Rows from block 5 of the encoder, named by matrix and row number. Rows with one number belong to one neuron. Each number is 128 + 24 x the weight over its row's rms, rounded and kept within 0 to 255. All counts start at 0. Numbers have three digits each. After the name is the row's rms in percent of the matrix's.
# gate: MLP gate (encoder.blocks.5.mlp.gate.weight, 512x192), inputs 96-191
# fc1: MLP up (encoder.blocks.5.mlp.fc1.weight, 512x192), inputs 96-191
# fc2: MLP down (encoder.blocks.5.mlp.fc2.weight, 192x512, transposed), outputs 96-191
gate.449 113:128117207108157080102161124106126095098147133114125154131118148143141144135161120095113151074129134100114088125125121123149123125113101131155157137169108114110159114141175130164115111074122105101127110172137163113085123084126116133136136090134106098104087132115117132149080134157140128162
gate.451 052:112099131155113104160105091127103148191165137082102072107162126113136123088166125136128135160100102117125175126163116166129130107087109124104111105166120132092137109155096127121142121113166155140107111109147090135110116105105081153118130139114183111118103120150128137138145133153107161098
gate.452 072:162115124104174092110128114121150137143166085100139133157112122148153103132098148090117132110125131099059137156145162102105118130130140100101135120158109114128106108145097142092088132115108122099155122140156138123133114083112145119135122131126143108093145119081152156119100116124164123154
gate.453 208:133126112135123090162152119142131115117126131171096160123095182119118099109110127104082153080141134114127101156154139114091150120119131139095125135122136121167090134150109124133137162141121093111127140163148108155133154095096153115142109102114188111134146132094170160134114138144153148146
gate.454 068:170159154104125123120074096156134101141104095176168151138141098129116128117135105117131167152141125076091089130103129202148141108148135117150139074145102107107145168117148171077118118102138146144152123104127168140129099117153140101132135146087129105162135070113101121118123149108135118128
gate.455 049:125133092127120125092104105145097103149100157103122085114095133104106128131101154137092104118103100092163088109157160177130168086106167118153099156139144171097153145140104120116149156144139087097159110130150091097134157097136113150104095126149134150145162114113102101161119127155111088106
gate.456 281:128131192099135123118113057095129115121130128146151105123159099106123151141175122149110137136113123139140146119119127137148121146043142118113164120107128143110161215141154123127128100070124142114111113116117123099121121127109116139123127140134120127135114042118110117108136217118118111108
gate.458 147:177097103095142099167155147176108114148129120118104125155105150124134096141114095125101134089121116120101098128164183085106138099144109140115120116143121133159094103133064119131108142141121122120124124154136131147131137093119137137141114099129203122138132138132139121094116099130136126147
gate.460 056:144154156123158128135117132141123098131127152152128156143118128107166150146135166142096131120164102097150151137125130127157119133156113072159120146143089116099161128145167172157127142109173084124137152099130140116118160119090129130090101141107118142173150142118098145119115174129148144129
gate.461 049:142161165109143163146131108151140098111101143161122101136175091147139128143122117111102092157114103094150105085112110102115126130160122142143122092150093103127131165110113154114148113101093133150104092118111136147125119132142113147142094165180105157143126164107105122153133173085143147154
gate.462 116:100161115130107095154120103148132146130102151131124127129095122113118135131139155122112163092135165143158165130094133179090114135116126116164105130111108126109102170129162155124124139082187101147109106121097105150099126092109120152143132089107131124126155138155132123125137166119097116101
gate.463 215:124125107138113104155147128160118141113119144158106138127097176123100094129114128092064158081144138122135095127146137116106134122127145154121125150111129106163110110151123138161130150166136090140100142168138118168155160109094155115151103099127182120125144124105184142133119117154157138150
gate.464 063:148137165105120102104084138161136152107130095113140147122088098091159121090127149134109116130147150081152132140109172185152120072144093165186124126130089137114120170121131161136129098098127123113135164159111182112106154144154100100162144135095169126116117087128126113115143158156106090119
gate.465 145:124131120139136093135149120166119136124119123164103157113101180139110096119132142109082146084143138110139090142142144127087156125119138158116137142116128127163127122140109136157115163145120092148105135169134117152134163092096164111155107082103174119116126136121160149132121148144149127159
gate.466 322:133121193092117123106121081087115115122129126150152115126134117112127151137187134130119142127112134123141134124116111146133127145067153107122152105120133138113171211149150107113108101059128138102125096114120119096104113122119094134119136130130123132127103062111119131119127204118120114109
gate.467 058:156129098131117134118142109136169127158106156126125148103107129116088122138087118155147172137162136120166120158085116104143116139100081087106106093096122102106153158134124153117160097117103108141080118099164144148087130081133162099101082151111156132104181112121124167112154173107135143130
gate.469 092:105135123133134093101151079099150082126085166144091168122125099132129117158131139152111119133136133104159114161098108161170090132118081131116150154126112105094139171138122134139128111126132154125123107102164151115108114127107127129117152126134155134117071169140119143093124158128160174115
gate.470 212:110126124146135111101142098094145102104119149143107140108114142152115128153097132092094139108149130098146089156169100135125155117104122154103140146108121101166126139145126147133143132146107094129120112182132125152169130095098126085203100104099107113129109129116147145122099157156148143155
gate.471 120:145160127136132108132130129155128116135124142179100144130114169141094101130145146109068167083137146115113093139157121133083129130112141147125128135122127131167138121140129139129141154132115112138117140163154124177138160091101156132150104109101194111130132134130166141135100155141147146142
gate.472 049:141151141150142099084167122115109089101122102148141107141120158157102147095133092116095125142119165114147084112146130145109152157125155148121123126138146133125099130124139106111083107086156115103120160149170167131140162154141138164116102147153106136112155138163145167161125130127097128176
gate.473 044:125160138156112120118148102135176139146129130089139142093134163155110115084151098103114164148131106118146109168110091098146095129131127160155137122108177104164155126137082139129095104157102108126151100091075122156107167147119129140113181154105166117122099165109145157117140122131140136122
gate.474 048:107149110085145130149120134098150167137143089109165112138098159083117110090144134109134121166096136129110101090144171151130154141134111100132098108152130116166138114108099160087143138146093109148095131130138113142158117111105087155148129102132114109149103156081136153158150099109116095098
gate.475 057:152099133149144158155120161143105124163120127097159150155106151126120124139116128141172155133152133158126144097134113082114141109140159125134090112145180109107115112143096154106086166107159130096152118159116097107152150133133112151111150102120125114100123126115135133156108095130140122155
gate.476 155:124147149151100135107126071118138150153104129123117120109133105106126161149170116130116191116165143108139140136116072160138145100098112137148137118131100152101157156118166162119145109076132111144121153150129157129117151152155127126146130130161115160120086076160119148129126154153119116114
gate.478 052:125128101105106135138155141081155087112102114126140168127136087121118173153114124094158126116161176129156115106096133123159114091136160123159103097120111094102168118171138082103104111103096148157111138141155117091085147090138137168144118126139112160131096099098094116099135122140118122097
gate.480 180:148133113140130093154146118161112123122129124142103151138096163129107104123131148093081153082133154113128100142146128109081150119120147131111119146124141111143104124144118139155123165150118103115108146150143113164144158102112150120153118077108169128138139126107159155145113143147154155153
gate.484 127:143142178135133091100136069120158152127114105153139129118113131089103136145177157132065146104126124112145128128122100158134130104097104115167153130126077138143164209097125148092118113109151097144124145133117123149143131108109109119157112115086125149142155076135142121144103185136126086115
gate.485 251:119148119133124084092142099113140139084126139123113161091110171146112110118123163111097134088143143112140118155165084137107137122089128151123124156124132104158117135136139153128154146130147091137116095166101117178153152090083142098163111083118095116123130141133164150131127142142157145153
gate.486 105:103182156137092112113146081118154191137125144162129138151120149090121149126138148138071140123138131125178140116096126176114126113088120111168146131121075144115131185126156129130143117094156118159097134118120115137125131110121103116144119115079125147147174090119129114141126185127131095091
gate.487 050:146115124127139132168127112103125103141156115098131150156102144100130163156128092099083103083104110153096110130103100113154150121107162124121130116113137146134136143119104155091111160154123105150140118146143132131132104095141089112140094133129110156160173100133159170137153140148105097130
gate.488 046:106174152117174157109125168144096117120158147144111103131148149097127120127101112116156126118149119148127167125170094128129122128080128168107111120121140136105145181143109118105121128121119143152122158093125142142103131120086143142171141100115100092165107115161110120118108108167109127137
gate.489 281:153102126096136108169110132151094118164138103117126141146139077134137113148117100161106122134112140163138160112123164085157125158105165099109119117109119158112092150125078117134115133130119145108120131103131106091124094095114127165141136141148168149163123117087121140086139156086102107119
gate.492 048:134082099100098140163145094089084120093126155092125150109112155148104121100109116161122119106127105113171134117132130119103097090138120166127109123140135164097112097123088095096119126138143118115150172142107140102106162097173115129162156128118115122098141109105105080121120153101111164129
gate.494 045:112115154156092165137103147121135085103146103128156147128151170111110110149154119134134150136103106152115124129096156148167144154120106165119134128087159121165149129151109151107121138132153121107114124170167156173172145129153148111100132123128107116104149122113165095108153139095098129159
gate.495 079:138084166114116116112150096080099141143090136134157083152154139145135116106124126108158112125142101139128144111127115109129100122070173091133143080095166150101120142114092137122096091099156122128119098089157088080129131101122113133142124105067151136106143127141120087119121149175153140134
gate.496 053:157136143132092092156118119106135165174127154133154100120137114087092110109100144131144094117106098108137150098115099118152164160125118130129151121120089117149162138126173122099086103093173151137111110129126152164101120127100118127153145155131119159154130065145165136106162112135105127149
gate.497 049:116140130112106149150180144107126142143146115094103131091147161166094110161102112082133121110108126095139086167168141115081134125127128138103091170149122121130113080160112133138143146109149097167106090095148143136092173137101139088132098114115091136089162127141143095128126115122154153129
gate.498 183:125139101151102089156164134169119127132113149171098145143091191115098103118109121121091169091155143115125081137130118132093142118151122142115125145128128130149104117155132122165123162154125101140108155164133114169134175113101162128146114087135188144127137139122166149123114120150138147143
gate.502 179:137142108147095101169169120172123144140109152168091135148092189116093106126120113100096177091162139110123080140143131133101128113159129149093120128129121128171105108136119130169130139164144102133092142169118127148138168095108162138141109089131169135146128145115168149131123104144146132142
gate.503 056:097105170095114127164131145096123131149102142137111134108130077096152161148117143162143131167126113110114176082149111140152144100105153105144133127147128169088109139143127115134158097091127127133116089148103113107110138122088112145144105113109102113153152144153115139142186179129100113082
gate.504 052:161122138094151097142114120162143144142149159160148142158108142154126138120144125150131124133139126144151099141139098132143147101115120165158171161162121087140128168120137113158157140127089130091100143109117144141144150155124128092114131093151089110138152149124155103105127098138116090162
gate.506 110:087174141135094143141169119136116148153124139182120107153121143104134128069123131132123146110141153129155130134080124174181109096176102135099133104149096110110141108131152130171160112140165125134099148108124132087119162149129167130073113132135098132101156150133123108150137078109132114106
gate.507 063:108073121123153145090168067060166119166116098154094155104110101123109170185138150119094141128124090125140145124142147148184142114145132132092131100135096096095112152140125103109096082127123121155147115135173155126146121137105148117123095101116111103155126128101087132079135149138148094104
gate.508 049:120132136127113168104106157140114153117144109132153139166115146101164099095146116162118104131131159116101097148143140120127149110139162118127101109086109106145122148091093132104104094092151124105095160085128128113152143170118123090100147145109103116105094110127168139139140175161153154165
gate.509 072:130153124091123082081136114131101119075131145161119127155093147120116129129144119141117163147135115133146138148107148136125154142098077134163165138151122119112163153140122100132131095140110144160089112145182118102065120139140146115099140111141133103149122145161141115091116115126125159146
gate.510 059:099091166101116137071095121116138156141121105115138124098172152150135156143154123110137144140127126096137154151105127157162126077083125116162153076113130127132164140112156126088079149091128104151109134140164146129123121161113126142083139131148143154112097134137140121125110124117151133094
fc1.449 108:126129196133136118120135108113134105109126136101138115114117152112120175126204117091090167104151167094109091148123128156153126104123085108144142104175128116082163136144179104132109095059131125126118099169142145104105138094112144127123154109133091116125096140135126148127100162154126113151
fc1.451 057:139142141098110120122103185150119107139128119142133109173164092086136090147143081126120136121081089133147118116139121101100168110108154179156155101159135174146114146112136157135142160132162138115135122135098119103116164131125079157129113153123148108121118140148082140146102106143138138124
fc1.452 086:148136117131133094147141109154101105125155107098147147132125146125165107147097131134155102083116130124114131091141140090129152117139131123129104155165117160105095112102108091154125118167128140108123139171142148086106113112143138164178132116125158162141129181103127123099134088133115144152
fc1.453 215:132119081136120105176142130173109126142117139131098145132084152139119087120089114115101131080138148133134126144159148105111139126173150130114109164121155143143088091173095127163141163180132110126118154155131112153151151103117150119147118110132168129134133159108146133136134086149147140143
fc1.454 053:088131108095144133131105152085138119111158164114134134131143163131126147115086111095161081175144118145121104115111133090120088165161168131083154109131124122112117112123140111152135102177095133096100146114153159131121136116120168120160162135142119096109147143125138112130131077102121105155
fc1.455 047:087091162176113101152090137123169110098116156105139118142165108121080096089104147155144142152093137129172164094098115142110159146136097109100144164134104101122123103116100126148124161117144127147091156084127119131144149083133139116140138142131102115135152111149169154129112120101121148122
fc1.456 264:116126144113128141110111090096122122148128121152154103131159095119136147140138137157126093153115109165164170105104118143162096158089179115140140127103165170108139157179162109145109098105152152131117130091096122075105109138131099168108139165145115164142117111131107104112169148100103108085
fc1.458 118:125136090094139127129079162143139150135106114116144142129159046118149143153124142156159083165138116134157205144097149126146126160155136081154141115103161134115133097152115136112147102150119127113160120092128108099134077145130114122136129141115065138161141167113094141107129106118096141092
fc1.460 061:144131142176153136130175104123132149107117109207114173141132147132134122125091105149119155138126132102118155100087121167181106124160114113162126133133122116109090129114093167117111149131117088106121118120103142147088071093116104127093088137113154127138123154116182148163145178133119111088
fc1.461 045:136151092099096136171116106158132098179106089129147159102108113136173089149127156142139146105124119137101120092100093149155115119127091159134094136113170086134127110123102170126125143140110091133135174092163158110082098119101144134162164158147152134114125149133141135116159112129166119121
fc1.462 115:103165127127105102128134077103143141127132126138131119133124145097103141140150164123090155097125151126138149128100096186098121124088111128177141133124094142117143204113160153118134123086147114159107118128104129161105132113115135138118124117108120126150141114143130132124154190115108101094
fc1.463 228:128125101125121093175157131172115112139107143136098159145103153128107101125094123115084138098155151123139115131133149100116140122142148142117109138113142139156086105158097147166125145174128107137108140163137129157138140105100156117147111091110185141144121161115161149135129093155156141126
fc1.464 060:112136116139105105129114126137153122134155123088117127111096154073111173140176102152129181126100175133108157173140122139131127121141135103131139125167124171145168117147111184100103088093145128128139090110116152129125125138122152129157132163084135126099121082178155124127119170108143145079
fc1.465 154:112116078123121113184154158184117114143118135140116146139101146111121103140093128116098132087149155141166129113144156111118144133179126124129087146133153140132086076170094120174130159150125119140112131152131112156144156096112136136149133118135175148137121195113148146130127068128131131140
fc1.466 317:099122105116121135150132131119122121157135129125141105163161095104159139149098131165117071148108100174171159083117124134149097161139164115128105150122174155107117119180139108185123112137143149128119131094107106092119098122122096174115132153137119146161125167134121091118171093099102118100
fc1.467 062:112109151170161086145154143141116101160143104152104151104124124153151134116163135122145156115128118086140117171140107112146104110120124114105158137101092095147131105096135111138146091154143100167112131111116135121117143097126167134100091124097137149113118110159107165105146120109118149098
fc1.469 069:148136141144099157126135111133090112117145142115147076136110144079132132122132167111146104101094180141118157103106155079137144087120125147124128132106146142144130153169111105132097134094135156131146131138166130174099124153122157159098142156153098111099132096125091100112126143117135152126
fc1.470 200:127121138136118150151133160132122144179126106116151112171134134077149142104145096162161121145095124167106155117082178118145092129169129098144122089144131157094137118103115104117117112109140153126124148096140154096098124159166141169059155158154131130114159132133103109125136095113114136115
fc1.471 128:117141165134140165069097113080153161129149113109143128108145113123146160118169124125152122158111094125105121135119091155150127123103114140100137123145109098114147164083136127088121098104114123112132123107135147126119112157144128115121148150128058115104120072126122111140122155116137121132
fc1.472 051:160139146138122106176139159119155144124145148142170118136129144164147068097152119125123092084164157116101121127153147107141122119139160139114156146137124131109103093123098105103183153131144144095169094111157126090142140094093107137108139167127154124128092098099098146154111155155148096085
fc1.473 051:093135136129125131143120094165152165166157157138151148140120161138114141158160111123148143141156143165131158099133158161130149172129161159143149123169099129120104152119122165112102103129168115136104142125113133125163085153095169106155085131093129099082114091165096160146127140137102102121
fc1.474 048:140152115133129095084136125109161153153124105110085123144158099097154166139123114174156117094120100150090114149105106157153088166111167166144133092091113101085119092155114091118111167166096138162116147118092140141090141116135144140123110108162130111091124120139116125095155113121110133119
fc1.475 061:145164118162086125112104147099137111137113145166084109090140124087091124105150177134119173090150151101157115130104121172143110134136106136171161167126134124123112145134136130154126102120125101144094102159129093150095113152099163099102148077095127123137156109152156125124152122101128111135
fc1.476 156:130133154153101144107150084120134163142128121114092119133102126091146169150184118131112182127136150113137140145103079162144160059120117133148128109142101150106191162114137157139133100087134111154124142137108140121119142131131122133123141153144110140144086065144136138144140138169113110114
fc1.478 052:145132127167094133106147172116097122129094126160091131127101151152098147155101113103109123163106126094096126167095131095165126117173145141162155084103122087148168124124129107122153128110148164145117106099140163154099126129161173162140171144147143091114128134149149103150088144101096108155
fc1.480 189:133149155128138152067110113065144149130135117120157099128159114132138163135164135149160123178102099129118123117113114145156109138101105128122154100145112113112173173094150122094124091083122148128153114104124139102108118160138118128115138163138082125109141089154107118111121160109110119111
fc1.484 115:139141179114116102092117087118154161122123131156167126135102151075107164123148147138060162099135112115139139127102103156144137085082124116164155133109107124147154216103125143093134099114148107154130136137107144159139103119102127129148096119109117147147129070144124117131105170135126101119
fc1.485 250:121163119133128091117126105133136138087111151136113143088106172166102099127112157117093117089142152109148119155172097126092131126088137157122126178116135111170117136149155153117142149143147095132127106151098112175154153097086111093165095083108104115121124133109164154161134144141145156127
fc1.486 100:106179112123100088145127132164154146134123127165128132172103142068094142138136166144068169087143157141155129121088129173118135144115126130148141105129101161147093162106152151122124096104155119152135149132109113140120135128107104101154099111080129141126143110111121127134133166129137085098
fc1.487 047:130119148103169127099119166108113136088138144097092152116113125133167160151090113139119122116139092100102110154165164091126165129113097136099153133100145099137094153164126132088134113121148168156125119137156148130143154137091133133154097113137146108132089155115128166163149084104113163148
fc1.488 045:142153175144126149132131123140102125108161088099111091151109138111120131106168129161114152162108149078089125158133096119126143140117130111150101102146131119136093159122120127133083157142124161150140119117157157148144137179170138110137168091150098088153140157113127134083138164167146113106
fc1.489 294:127144104101098093162132133145113137178107137125125114131133108116120115155098144165096108094138157162167173104105125130152109165145155119151122157100166166138095133154125120165128147151161137146110128105101100103114117092096105154114099130137131162159150128125147125127160129090112122086
fc1.492 050:135119126124124133123156089122136107169106089163135155103134094140105139133108152164121130137150177109131170147161152118157096143111141165105097128107104128166135165096158158117130098156147145169112091103134092102157125139130171097135127106144112108126093120146126158120103177153090137155
fc1.494 049:083093124098125106140141088099098125142138107162102172134166108117124178117129109146122169113096157113158131167102158117172109109150156153159144139164160148102113161155107117166147114128132123168119117168099107135138160169101152143130144154167157152152136144139090167147123142104125157106
fc1.495 089:120141103146143105126077092139119109127123147153090101103115128115117107171094121125090120078139138132146126136162142111109111138102128133116078173139117154097127113170161118162154142159109133148121109144069138147135131091131120139142168105183112179132110152105154115116177132101146160108
fc1.496 053:136170144117119094138103162111105154167119101153144132125094141139129122110143138141115141121148120097165161144127156155096109108140115111116152124170090164120099117106163129138099127152177143136116137134115122166156097135156141160151144118105128145117177093109104139143165148161089095150
fc1.497 050:120154096164150111113112143097096101165128095149147139108125118122084168119105161148140111150136116138095098100150093107114098110149149084172139128111161120144135098138073117080163163161166136118083162101136143118108085092098171134122135149122132122136108141104104100158147170123155124147
fc1.498 198:122125097168107090162163142163128128124108138151095148144088181125105103125101133102076176094159159107120090140140135128110135118145141157100107134123149125148104121142115134160124162150146101145106130159121117145130173098110159143145104101119193139139127144115168153145123109147142145138
fc1.502 202:122120154096162155089099126083125126122149102092159106106159064145145158146141146141179074169108097153118164119121109125149115154116133096150129125131125134101157140102143125108106104104122149119152106087136131119128090143150108115114140153130061114130116103146097114121132137100100116114
fc1.503 061:121126149142110145122143192123121106164128143142126121187144077102128150132095163155162151158095129126107107100124125140166160118175122133150155081134106118124116101095133122141092143110147142156113115133147141118140129181154158121127099129126151096116161122124149128124143081139096088110
fc1.504 047:133129132093139170095123166149132130164153092124178125121090126120110121090128157115121106125146105106151144099128119100150095119124161136146148103143105147124110151138105164113158121094138102094097142122131131101095083184147092151112089122124131119122163144109079101115092106155157108164
fc1.506 105:124147130112105130131136151122129138174129143170139117175138123079145141100101125153093143134116119142148148127088150174199112111164113126116114103128094134084122111145147135141123127114167164116087149087107125066086160134138146144079130152131112131143161146145093116126155111120111103094
fc1.507 056:143150100114129086136097125164155140101150138055112116162144096103156131106141159104117132153114145165146104106156131115128106178082110161143168109165161151111123072128115092137132162104143172127153153132094133118144158124149122148136152139144116135132155154091141122125119144119159165114
fc1.508 047:161098105143124129096099127105115163121100147112130126092130151111154136120143116118141116122132120133134158112155108096151133086089128155158128094129127095132099170122169124114159095119093117107108143097097096154086089101089130087145132103123093098172171125121171147134120138132152107180
fc1.509 063:160118113131090103107072154119090115142149141091129143124123119136130095118179122130179114101152139131117136128121116103131119084113097130121135087130139143110153075155108110113150104093100181117126127136177127103126088150120121158106141107156138099142120109158103137144151107116143162146
fc1.510 063:148077154131116120132121079095128145171125092076121107130133094127115106173138101099171160132110129087158139137111151127145130100066113129125173126131131093136165161111143132119090105075113142119108151155163131102139134109144185143118137118132150130161121108171121100118106135121164101136
fc2.449 092:107162133140096139123118114133156135122112166158102106162142150133110169143159112126118128136155125149147120122066133167157101114154135162140134143122131128153145132149157096118144112113118155152097134094120137114111180145095129156117158133154105125127113153135117109130123119148121113122
fc2.451 011:110112125174164149107134114122131110131095134126118128105184140108064150170098162139124131150184116146151138101108111139121084137130110104150123105128094108118120106136121118119121141116095116122099107114115125155138132110129121143114116131128128183141142145147142086145117125133122178176
fc2.452 052:133105141172131131132152129122144122144101115119102136137176144156142131148132156148128096237119119149147189106136116113117128149159161131151142193092155162113115141170095118139105105148117116100130121118145111120126142109121136133140146132122127170149133137082110133105081176118127152111
fc2.453 243:123147156104146124082108137097153138087138126138161116092134113171099160143150174123149134125153144128111176133124086153105116140133160129175136181100143142121144152113158134112164134097139113145155135110090101148145107104105088107119114105099083133151133119161123117144155166109128119089
fc2.454 015:124153120113097127199129162139112130128152119155129129137097123061143157117129135131086127108052148107129082134118173155138169090147125121126128072140057151126133158127143110121128102132156124104136140133128136111113150145151131132122134151131124125142132163097114146123148128131127097120
fc2.455 008:142060147135126130101138113168109090180079122105145107119159135128126129154127130131170149177117140134154175114114127087129089143127134097137137129137153132095125125088096145114085091108119132093149084120122114126119100109133108121121138113130161128098102150159104099145132141102101180145
fc2.456 370:146104159090138129147101126115086104149133110144170101134144088150143103167162117119161133155112116149124142114155135078135165155151131073134153133117141149109125136114097129118092104108099141128164130142164110116124066129170133123130165137146147120174127123095094086075113135083101086099
fc2.458 060:131116111124114128216133129157086110171130145127125131152118120108148088122118041134124123139097124136139086117139160102137144134127129118106110066136143140128118109138116132135091129145143132103131129137154126129122124136170133148129149138142180159148123129058123136103131109127133114128
fc2.460 020:121169094151120123165121153095106126131144114087160107166119127110158098124133132126165129095143133148144083099181138151158119126128149139112142155123139161145111099132106081142136177144091139123133125138149082150160077123123111163180129152145125138090136110130126115109136111103142119111
fc2.461 007:126137055177123109206134140158102111129117135129116134130133139089113099135055097137106124064127147146152126110145107135128073131117139118105119094140091121165085116135115133131125140163158104118087129111126126140150129123110137152124125140123149176154124144106158142107148139125115137153
fc2.462 113:123116064129105115190139142151076126143112169123125109171101132143156069121085088143124098081136137158146142109139134096130121144121170141103085150153173141147101042163126108149150162154098139131116125136146124133135119112144117153141127111134166134145129136107131114105161106139133130129
fc2.463 287:121146150103149116085107130093157136086137125144152129084130122169095152136140172114141131125162146120108174142126090151099115143130160128174133184092146133132142159117155140107169134105139098145160135126102094157157112095096107095119103106086092128154131119150135125147143172119136128097
fc2.464 029:125105151137136133088125103119148122140100152089123111113140133204099107131119139118162137116185139154122202113115109091093079156135139120142130205099187120117116085129118173119138152115111125151124111137106117149149106100121117108127120078128155130110119119155132094147134126124125170136
fc2.465 151:117152145118154130069117131099153129097132134149148107103129126154091155154141173127129142115176148131125171134120087161102105129137143141151134191102146155140140148108163123118180136098132126145131131115093118147131122119104111108103118097118075128149130123147131107125161179113122108077
fc2.466 398:153103170087140126144110138124097109160140091140167104131148086128150113167165123127146144158085120143121127118150150090142145140154124081131163111128127148114124153108097127125089108098110142119145126158160130111113086129154145128118154149153153126170128124094101103065104117082103076110
fc2.467 017:128150091139128123191115135152106148116127164142118096140077140123169114109145085156077115063109139122137138161132097129118155118118176155096087141148173133136141090137116131129200150129125136125158120119102123118115104140127097125153123108130155100122126120121133132119159111155126096145
fc2.469 063:127122128126086112106130140055122120109142142136106133145109090163112152095146091109179109121139137143083101113154177132166150109159129106162136123137126175116123116153139100120096132139096120145116151164153137163154139119146131165151186120158093141120137125125100126136114126136114111108
fc2.470 176:144112135134152140143137138153116117152127128108109134152166138083161119151129081108097129179096080105132084126140166116162145117121085126084144080151087088132136130126113117138089103132074151107116126142182156113124125154110149124138138164153156091127124131102119136104061105145138126179
fc2.471 131:140122110135103128185138128155111128160119122107106154154132127102163099097112082126132114151087112123126088123143169102149150134117104113108121060148117099119109105147102141135071123158124124111127125142165134112127134130144150148154137156131180132111129135107128161139088063131139148180
fc2.472 010:122115089179064108153156113165124098160103150122114145126102134117108101136091108114142146074143168127144102109122124120124110143127135109128122114129149135141091084133093133131142161143186120115087128147117123126124151119110147146143144106130136170115119144124125145130195148123138183111
fc2.473 007:119149135122104116087116148120159125127129139151162109110084155137119144096149201110145134076187152115116086125118156121100134109140148138140109165139175139141126108118171117116188145115140127130171123163093147130115180104120113139113136090121086132101107146129114138164151127124141147120
fc2.474 008:135116121164092127107147127129132120157097134110128126120150111148101144149120163140137134121127141132156195108128087143100091147125140130158145129098140135121110145110096155110139125105161148137106129098078130105125133106092109157126145110129105169127114139197155114148187155091096143111
fc2.475 017:133150193097097134048115164114163119142106133115151119117128118153080148116168208111164136147172166125114174115147164127115144127119108111173144142107136130124134139114132149118125130111167123129123133125093155121131124128092138108129125115108098126107150116179083135168167112106134145087
fc2.476 117:147124168074180163121095114105119140088160113126154132101189130167124138184150177139148129136156096151115203137134095124091101153133131142138146185120153139128136130135138141113105136106092137147154123119122122161139095124121106100123125115098136098114126108125122103120126128129122119109
fc2.478 006:132173104107027119139113158101107127080150153155114096137085127139129193094141170127110087071135157126132169124141137153129178106142153136141116141109141123131123136142140115118147104155103097142150145136093161147136137135123113121120145120134105133128103119163123144161125116145120102133
fc2.480 184:137106106151117132183145126159102122168122123115103145161127138087154102113112079133117117134095110127140078120132171103151145119116099126086121069159108114128114104142098126142084122160117133112109122140162152112118142150154162154146139155148172126105126131098130146126095088146127139169
fc2.484 077:102108077150107137190154117148129133162091184107108120158118151166144069119096062134135110084158140166141165109111119100112097142119160153111087162137162130141105042151120141149164170121121139141115114115143112128125130111134128153136137126143176140123136144113144104109183115146130126115
fc2.485 241:109148099137090118151122121127130148120118154150132131118078138127101150107106157152132127073154180154152168094086111153106107131121161125162100160112142166128118117126145150117169142119177109150120127103089105130129143107134101152123119113110123169141126144164137116133192161128108110076
fc2.486 086:122101064152113126195152120163098120153098170101125123154107144156139066116098071129148112076154144148137148113119126085103112145125151137103093146153174134138103031140109127146142176136113138124120118135145115132126130108138129153142139101135176159117124138114145117123168112141130143115
fc2.487 005:142170125117109121135120148149133133113152129144132126145120148083208198102184133110099129106058116110126028159143152152140163100132130153110136115145091135157148159117126104134134106133148134120161124128111128116117134132090112098138126140133106094066100112118126173128136124146128079100
fc2.488 006:127171137101133123127108140095137147100163114131152114134134133085153165097178139123099121119083138113100052137152156162154183092133119149101139124141080152133152156123149113133130113142134114134138138134115115133144105174147110121150115160153121094102109105103113160128126121127136094121
fc2.489 316:143100130115178150157129141139099085146125111137127106143164117123153101194124101126127116161101090115132124113171147103147150124146133099105133105153122134103113112136119090131092106133074147105131126146170137117121090145168114142128169148155157132163133143093091106076105107123120151148
fc2.492 008:141102152102146145115139153123120114183117109105134140137134115145117087131155091100163136191127117124110077122180158100109147126114062101125152072129101103133130147095109156140071118105145144124117143144180149117125121136144162130131136133126129145121179107122098130135115100105130108121
fc2.494 009:139140121148148148140123119161148105157156081131152121111162123084162160158150155136113123181073136097099098152134112136130127151167117151104150079138074109111136188092125109109066087091154149108160100167130113122104109123121113118113137147139167127102098144099153129125055152115114125149
fc2.495 047:139111119135147144079140096133119097148118121114142131137103168147141107090130124092144147100137129089107102156130101106103158124115117136085107121147128139134125105114123142127118087132146128094163125172155138124119127147172163114136125145126156113120115108055133148127135137129141124107
fc2.496 006:096110110158121133203139110146109132159075166109119111130117134159116070110108094144128136080138125151137140132110115100112107133139135123113097136141171112107107045145091143126151158131121130139139113103133126153142087125136105128155115103143146114125149134151114083135149137119132152169
fc2.497 005:132180100118048108153119149098132145120148145124137099128075133121138131093133173125108130076121151124121114098132171150123148099131153145142123143133148185138099137130153126122164155148200112138141143138048141141145131110122113136145114112137107186099111110162127132148178137139124104102
fc2.498 194:131152141107152120079114131109158134090135127141146126102118119162089149131139177111136131110177147112107178144146100149104121129130158138159135195099144140140137147114154138114186138105139115144145131138093109147141110107086116101119103102106086111133126124154127134146140171117132121097
fc2.502 209:126108116148104132174140129149099119162125128114113122161147134097175113138117080150115122148075113144154080107109154111151135129136098118101121070157116129112120114143102108146076110146114137110108128115161146114116141150173128164135149151156165151122126131097112110110125071143120131144
fc2.503 026:111149126167140143075132111111196137110121133117113127106179151083091160135134095121110123117174130148128062118105106152149093119126108157118119072120137098171132102132137120131148145129132119150104124126090139150135170135058121142132127151135122172124129118146157139146100125118129136175
fc2.504 005:138172135109176124116124128076144154071169112143123126130135132105165158096159123121082104134103104113112078152136116162144163110139138170103141146134121124144137170131164118150144122141091125140147145133130129124124147145108110111138118166126111114151114098110150157106091103140139076116
fc2.506 106:117130134109143135093116125097165179089126125105142105097147150165097128132141151102142115113175111139129155122138102155108105118124151156154131193097152122146131112130160155141174142107143128163144115113083103143130128126092097122139118120125095135102136134176141110177158112133137138113
fc2.507 032:124102105154112140126154108124111073138112110144113152107122120121087132130080125128157120123130154144113148093117162108133125142163138092175113107119124177072092111121114131119084100147168104126112136144115141145148151108150141146109163149132142212135122156123126106145161145122098190092
fc2.508 005:129155116120167098156116094125134143085174131149113123141141140079160141095145070126082127127087110104121109162129124141164151105136145167101124109148099170118152160143136102138125118164119167132137128130128091127136118143122083121143117167173154103111093113099151157104120135153132111102
fc2.509 039:119125145102097133128124145107092120129114156135099114172072115149131159109152092116145113104173175101130125133090147127123160105135118100157129136128175125098151110141164127110144079111119126114147127154113154125103181129171147137097189102096104134126117160154096118195121111144104116144
fc2.510 024:147146137087102118134109156107146166100147113134123136130144108095129164132138142149101121138070134142134208108116150156149120113141153124167128112125099180114121179139122143134118129143157122152112148101074115118135115122118110120147119139129114124116144131196115137145155107133105100098